A small CTC image transcriber, trained from scratch: depths [5, 5, 5], widths [64, 128, 256].
Rows from block 12 of a small CTC image transcriber, named by matrix and row number. Rows with one number belong to one channel. Each number is 500 + 25 x the weight over its row's rms, rounded and kept within 0 to 999. All counts start at 0. Numbers have three digits each.
Before each channel's rows are labels from the 100 images, of 14976, where the channel reaches its highest value: "top examples" is what is common among them. Only what is clearly more common there than usual is listed. The data: short English words printed on busy colour backdrops. In brackets: how many of the 100, against the usual share in percent.
# convs1: grouped (32 groups) 3x3 conv (model.blocks.12.convs.1.weight, 256x8x3x3), inputs within the group 0-7, a 3x3 kernel for each
# convs2: expand pointwise conv (model.blocks.12.convs.2.weight, 256x256x1x1, transposed), outputs 0-85

top examples: the letter a (63 vs 35.4); the letter n (52 vs 22.5); the letter t (51 vs 23.4); the letter p (45 vs 12.9)
convs1.150:550459464508445482560469536543483518492492487513467513495470503502509524508523482521471509479487528475500496500493490508483497535514496475510505465544512503522449495481497527513484519495516560513490507478501482563486
convs2.150:475493483509506517489519520508469521501479477489470497484495550476465537477497499503477519528507513431468520482557491502454487508520553495489462549480503517459498484487513489493478514526491472497474447534469547534538571460485485535514550513504481500526469538

top examples: the letter e (60 vs 35.6); the letter m (42 vs 9.8)
convs1.18:469511500490494472514500482516475482487465537567451513508478501502532483472516472435487518481488510507489486465540508510575519475490498526487506487483523532503509518490538501479529511501506489498522473543515456500526
convs2.18:491488497526495514422478474526559498492469482487517503516528482492466439496478491535528459464474505511534529474481548474545522476479501492527547528521520467485486503509518497517496517477556455525515525491521502508515516538508522481468487472509470487505484483

top examples: the letter e (64 vs 35.6); the letter l (53 vs 22.6)
convs1.176:527483547509460507493508469483527490485504489491519514484499480493502501502484469525493521502390556519489512479450484498509521487477513500502505508521504505495474548497518506452482524448480500477494509465491521519488
convs2.176:474524503540506518448460495455506506480496496505509519480515477487511500520429537513505504442476538513492506528506502503474507501478491499463503525512496498525545513485506497491496488467497533512512492481509534515552495511552506523517517479489502468531546459

top examples: the letter p (93 vs 12.9); the letter i (56 vs 23.4); the letter n (47 vs 22.5); word: pin (32 vs 0.5)
convs1.113:479492511480493497488506508543520525497449470484515481495480462507538478486507445476481454527540475499525507497538505467433542528480546542497465496497504497525530496510520475486492493508506522496472488522463523507524
convs2.113:486510509550477484480504474493489525476487499430488524516524462510537513475479516497530454483494473521512489520565499480512471491503495542493527493517534423557464496553525513489472429521509496534530480531477510499497486511490498506517480492486465479512514486

top examples: the letter e (100 vs 35.6); the letter m (29 vs 9.8)
convs1.158:479511485499479492495482465526467621512505504467523449526511508504508501462503468482484478500502504498508483495496512498485473491514522486488483536460479543551516480518472491479487495523496497498465487533490503481490
convs2.158:527470496505529495525499488525471461526505486515497494451504478462498516443454495457555503522509471527492503482555523492519489486475509505493490498478536526490494512462508518517474494540497517506493540521504506485477509505502540551483518489507464550521494481

top examples: the letter c (44 vs 12.5)
convs1.4:507518472497553489473495508512489489507489523505508499499491505470469481553502480495513481501491557482461526480495537492458444535522500437478538505503450524495503489500513522540500468486504531484461518501523463526498
convs2.4:494495484461534527505500451535497523516520484459494485487509526466494509500526542521522497469453533489518494521472502500462543475535510473475488540453497491526481453457502457462454480475499505521533483524516497495489557509522526551452472484505505496468506528

top examples: the letter d (96 vs 15.3); the letter o (79 vs 32.6); the letter l (77 vs 22.6); the letter c (61 vs 12.5)
convs1.148:532460488529473520511443520540483534484500504476515549469481513504484519508513472476480504505506517483490445469540508515486492504528470493490483500536499468489468456515494492493482497472475475550476508482494520434477
convs2.148:517485472446456474521495505465502527501491515523527490519469510480500516476496511523431520495473514455521454471527521483447524493470490505519464503505506498469526528563512493454553517487487556467503478505493552522501539525514515541471488511474483506461484500

top examples: the letter o (74 vs 32.6); the letter z (55 vs 1.2); word: zoo (45 vs 0.4)
convs1.250:483494495499438480539510525494499536516499490483525472503474448477482497485513560494492518496496500503483445486495488492490483506457551516510567478524519489432448508491492509498512492479480489496504505509515472467503
convs2.250:518493505549464514477526538501504510518503500488476487534460464514468521495493525454492539475504483531470565466476494510500441480504472522486515488524528511494501506489501539485508475501485543517469506508484479532477452457538489501468510485455432526490521502

top examples: the letter p (72 vs 12.9); the letter a (66 vs 35.4)
convs1.235:461505501493508486512474490491484492464499466510505509506508449522482525457496522457491431509510509453503549436505479498499484518503494538524510507484498469500490461532457508454507487499516549460493482506483481485510
convs2.235:490502475486500473472486462491518521466493521487474541525480479493501532501495495485514526508527516509483470519513497523512511511478533470497557543518509480498479528516505478426469518524468509531501495500535500479507531548537521541547546499522507496501523502

top examples: the letter a (74 vs 35.4); the letter r (70 vs 22.8); the letter h (42 vs 12.8); the letter m (40 vs 9.8)
convs1.31:466502475495502516487493493438460500518593434466466490470496484499489515454496506511494497510501512501497469541501533509512503486500476503489454481529489535470484502503514512536480527509518497495506484464510489535474
convs2.31:496481513510473518522504453512496453489470495534487509496483463522478532511523503504525513513497422520489500470484491453507478526507482493500508478440543511469521517515497509537486494473538541464461523514520501495517524472489535481471543543515452540450475523

top examples: the letter n (100 vs 22.5); the letter e (100 vs 35.6); the letter q (47 vs 0.8); the letter u (47 vs 9)
convs1.165:498512447508471495502448538467564465537451509529484535480495522505488479501560483490476493454488512485551478477489468517481498498483507528486470509498463516487535514514504485475516509473494489474491511524487481489509
convs2.165:463521499519509506503499517482502464493504490490542516459510513533499501487469508498529480454489486488547491562516466504458502483479500500472487507500487495489526486519450462489495491516448515505503470510534476512475500535497498505498534492485483478533466482

top examples: the letter p (85 vs 12.9); the letter a (64 vs 35.4); the letter u (28 vs 9)
convs1.251:474537521480467517546520485513482501511493490469516499493489480504527472436465508509481554459490527500526439459529513520492512572480504486528477528484480478477502475489500519498492501497470520476497485484495469498470
convs2.251:504514494502510527498460524501521552500494504472479502544497530492514458468475515466548532491533445496513493454524537512516486482498518476476529552516463511481553474571517479516482523491502469509480483533505525509485521512495495487467506486493450515474542528

top examples: the letter a (82 vs 35.4); the letter d (38 vs 15.3); the letter b (32 vs 10.6)
convs1.202:460465539466458475466554584529494505459469517498484494457475488514520502462485522498511489478490498472494511498476441520535488475468479505526478510531492529474517496488498504498507481498482497501497502465485509507489
convs2.202:525498530477484450470503511475489463488493518537490464460518517501517471431487492489470450534530479494517510491528496465544497470504535490505486472503531515494519502506484442488538507492461508543566507472509539535452466499488470480489539466527464523482485476

top examples: the letter o (66 vs 32.6)
convs1.135:492482469496493547460439583498499526489491498494497481485494503507501510459504489487482497504509480502505459514487447520495494503518508502539503501532425504547439484494490491506482503488514497507547481507488504509471
convs2.135:494500520507509514510524501449535481514475505476486505481493474514494532536486477530542473474515556521527486492492514585511475501518487515495497487537497459499512430506530485493509494498524498458468515476531506475525504510496491499496477526482544515541514512

top examples: the letter a (95 vs 35.4); the letter v (65 vs 2.9); the letter s (46 vs 16.6); word: vase (46 vs 0.5)
convs1.89:469481514523549464495466477489481475470543501477479502482467560500520461489505471494511477463512515503495465511535435488453510519474543470522510503483519518507465494522481465531500469490492531490480503502479483491491
convs2.89:472543465514502525557540489533500518475465496479496490496499503518480486485561473452442516506530486475518513471509498503458484492522496516501492502461510453504555509539478506480535482501479489518513501514546501549488525506537499572501483507562518463449500498

top examples: the letter a (69 vs 35.4); the letter p (66 vs 12.9); the letter m (27 vs 9.8)
convs1.49:488486502458527502539475509525481546473496492474492488511509508490496507463507495515494486530474480523514489509487441408551544532508495485476453492523520490502453507527507470499491473500465501504505477500498466486513
convs2.49:496462527463498488502469487500529522512457502485509515455519531519428446526536488497495488501523506527509513499456502503472461514490496523445487495450507498498494522521509496485528497492479528478520474503516496496487527502511483497490498528493517469503473487

top examples: the letter k (62 vs 11.8); the letter n (53 vs 22.5)
convs1.222:497477536497475515488545454497463520510509487510475487507474478479503521490509484512492492489491503479496509500510409546507485442489550501504456480512545473487524517454533496522472509501464487497508492495455498496491
convs2.222:524495506493524505507518474560484495496511525519478508535489506537450531498518524511485497470480503517548462535496492492508501506473511509530532497469523533468488539513462491509499466472534485504517498505488482492509520536498489499513489532502479533504507524

top examples: the letter c (74 vs 12.5)
convs1.1:506514461486455527509467572526493486513506495503512479465516528486561492443494489516484463503504484517531473472511509489490498484500518495488481517493490454505481524484491516454511489537470537487486502440513491512542
convs2.1:474473491514484509489485517513546581463541477529564486490510464523516496513527482497493567480515471509517497506527512509515490488478524475493488478529511529540527541445525454533505510494505494532479517506499479520496504481480519497505500505500507486506504466

top examples: the letter c (37 vs 12.5); the letter w (36 vs 9.1); the letter k (30 vs 11.8)
convs1.3:516517498503510506511521470511484494496477504505515494518495497485538476474481526495502484468471547512497574515475492499519467496498489487461477465502502512494520467491509492526499513505508548472546526433475551500431
convs2.3:509550459505480530502506501544514478522480470482469498487522524497511518490486486557507500483491542445535527529480511511452492475491484506493509487517509495499500463480536506507485485505503466483529542581496490470520518484453493536478517509493567487513504545

top examples: the letter h (95 vs 12.8)
convs1.203:439485510519480491534498502529502470511534483466508484484486508509486495562476535489488486472513495487511477468493476489496493497488474534491509506505521464477525438482509507463495594504473529482494504507513462490512
convs2.203:466501498478499487483506505523498516468505508476549471512503497493539523477530502528500505506559468482491502471506507534507495538489516495488504543511472521510508491543470511500470514473555533520491540492490504527461478484501489507529511504531500499511451483

top examples: the letter e (92 vs 35.6); the letter m (30 vs 9.8)
convs1.156:476490505508524516496464489497409555469464491509613453490460524488491507524513477529517502460470512502513515481512511502486500486501494519492501516501497495502502479482502505491512505490499503507485513500485485466514
convs2.156:517502487538506504486519489540471505505502503510588502485486501528505529495501536435509512515470483513496517494510477515516526475506472511559501483488511440489492534513493517506503510502511520506492523490484502492486450509496490521467499463502508467517479441

top examples: the letter o (95 vs 32.6); the letter f (56 vs 8.6); the letter r (50 vs 22.8); word: roof (32 vs 0.4)
convs1.128:474464541500456533487500479487511496471532502470483501466503511476534485493488483501471497491452495550471506516459446506509531505496461520508478477515482487508478449503496492518487475513536520516478543463467528458520
convs2.128:510484473502520479510559495513524516517510493475475527473499472492488524539523489492525455498525523506545469494510493525483480502494516534446488490516510496478503458505540507462521481495515496514485500489493502477507519462483527526546435495506495503549522503

top examples: the letter h (55 vs 12.8); the letter r (51 vs 22.8)
convs1.90:494541451510485506505496468481507478519482483480484522485461536475472560499489510512489474504537458477526488493508457507548453513493459505495467506497516518479504495516502484531493493510474499522506527422543479505514
convs2.90:512499485485579506506521479506487492477485495489483515537475496494492523491499506514496471515502521436564451525543494499492538498481508500531469544483508479494477542505505488506475452510501479591531494520514485517486524539483526515505492494493508434508517513

top examples: the letter h (87 vs 12.8); the letter t (85 vs 23.4); the letter u (33 vs 9)
convs1.204:446499460522548489458483458525489500488491490504505493457484513490527528462457548455505534485513507460506500465489530532476502480486478495513508509470493490499524484575484482469500523479499521483492487505490480465491
convs2.204:495484543522529508463473456539499463489508496487504531498475482495516499493469509535518507511536454494505544471494510511507522503488488419527500485480508511535491506490490493505520482457528559507469527442502478476481478501486515467490497489539480509506507468

top examples: the letter n (70 vs 22.5); the letter m (45 vs 9.8); word: map (28 vs 0.6)
convs1.170:490476500510524495488491477479509495478527491482523482485485510490513507494473510482427600488475485469517547488475505493489509531507503505494495492525485496504472532478517514443512512476482486464573519495507481510510
convs2.170:528489505518485508510489515528495503505486480457497497541499501486499501480511496489485498493513562462501526458534509473476482475483483480486502524497484503458499502520516513463544496513506531537506491513482487482527499455492522505525499512471485500507513480

top examples: the letter k (31 vs 11.8)
convs1.25:482551463530420523501499494464468453504553503493477550506494521511535499503483477467513531479515496526521501524496482508476481509509490510504487488484497473503502450480457533500517489500495507484505480553491459500479
convs2.25:531478509572494524450514466486545531487460489486448519529504504528532499488490543551505486483547496517501515504487493530476510491455489482432467486504475501519468466486477453471475493496478507548553494516475507501492485472464508540475466510485512483498510507

top examples: the letter p (99 vs 12.9); the letter s (43 vs 16.6); the letter h (32 vs 12.8)
convs1.253:486472505467485501537515518515488502501508498474508503518503514490433525518468518513471470512468445527584467468481492489493510523465544487512512510520486525455497512482471492521517458476469461497494517521510499507487
convs2.253:513505515488518518470476459487489479450481546504495464484491527531546525527475515454515494461477499491478537481515508504491471483495515501499541577520519515464514526502525467536495521539525520521469436468481520500479484517532489480476523482489511487464503485

top examples: the letter h (88 vs 12.8); the letter o (88 vs 32.6); the letter e (71 vs 35.6); the letter s (49 vs 16.6)
convs1.211:539488478523495495484538473518489467470506511513488474495506490507500489499485500507486477513470489474495525531500471493505496539546422473515463538516489467506467519499523497489504525506471493474437542528465496489442
convs2.211:520503495468548515501527477545505512497504484525497475529509487532501511525511550494487502521562534495479452457495504488466491526478502487498513524475468516494505504514510450501443478507488467487492522486486479491489539513526497505507451495527508499488558480

top examples: the letter p (49 vs 12.9); the letter u (45 vs 9); the letter m (27 vs 9.8)
convs1.219:479542480486522482540473521560463479534485498457521511485507468483527468503526509485475511472535514487503475464557465490435545539462495507526524511480516499493487515507487485534474496479492487487519499493510487497499
convs2.219:519497505521450525507482524504539474478488521487495498483485501501497498479499466465504514484452475487585475528482519492488441498494510479495523526496504483456544496531499494532516471500478512530510413494493487531498540516541513508521473501503478533478440501

top examples: the letter e (100 vs 35.6); the letter m (58 vs 9.8)
convs1.157:482483467498514504501498467495504563500478464514462614500480535465529481492509494522493496507496504466497489498513514495498504492513501530503483511539463540482501480499465505529514473508466504490470511493525477512462
convs2.157:528490491536524523503486503513452471511515498507486477458498477484498527446473498445536498520496486555493550475546515483530496471505516484494499497489513518487504517460489527545477524502522515512494532505492477503479502516500506538461517491519476525535521478

top examples: the letter e (60 vs 35.6); the letter p (46 vs 12.9); the letter b (38 vs 10.6); word: apple (26 vs 0.4)
convs1.249:514528531503499526519467481511468461491500468490533505510475532517430541509496510515503516517506503518479451474539517485465532496473480484497459494511445511522532472480503518495476490490470475463447505530494479516510
convs2.249:506496488513495494479502480514507501506467502493472466522487502478507490466483474503474506446558507503506459481499478486497497490509529517527535520521490482500493444482523501530509504521456507549517524447515493521492482493471489492490517484485521505503541503

top examples: the letter p (33 vs 12.9)
convs1.220:529485512521514507483492528485472510511442567488482508489493523491434573503507497489480483487528531475497497506497485515530448498531466517534497498507469511513506494503497518453552501466497486485463512505497503472479
convs2.220:463509493499549482465483509508484493529524529542484473535504490527506509507521498474450543518558477487493506527488468573501521497497511496446520501505547502516512466503492439465513494532499499459522478501521526518496503482504502487477471494502525496493540496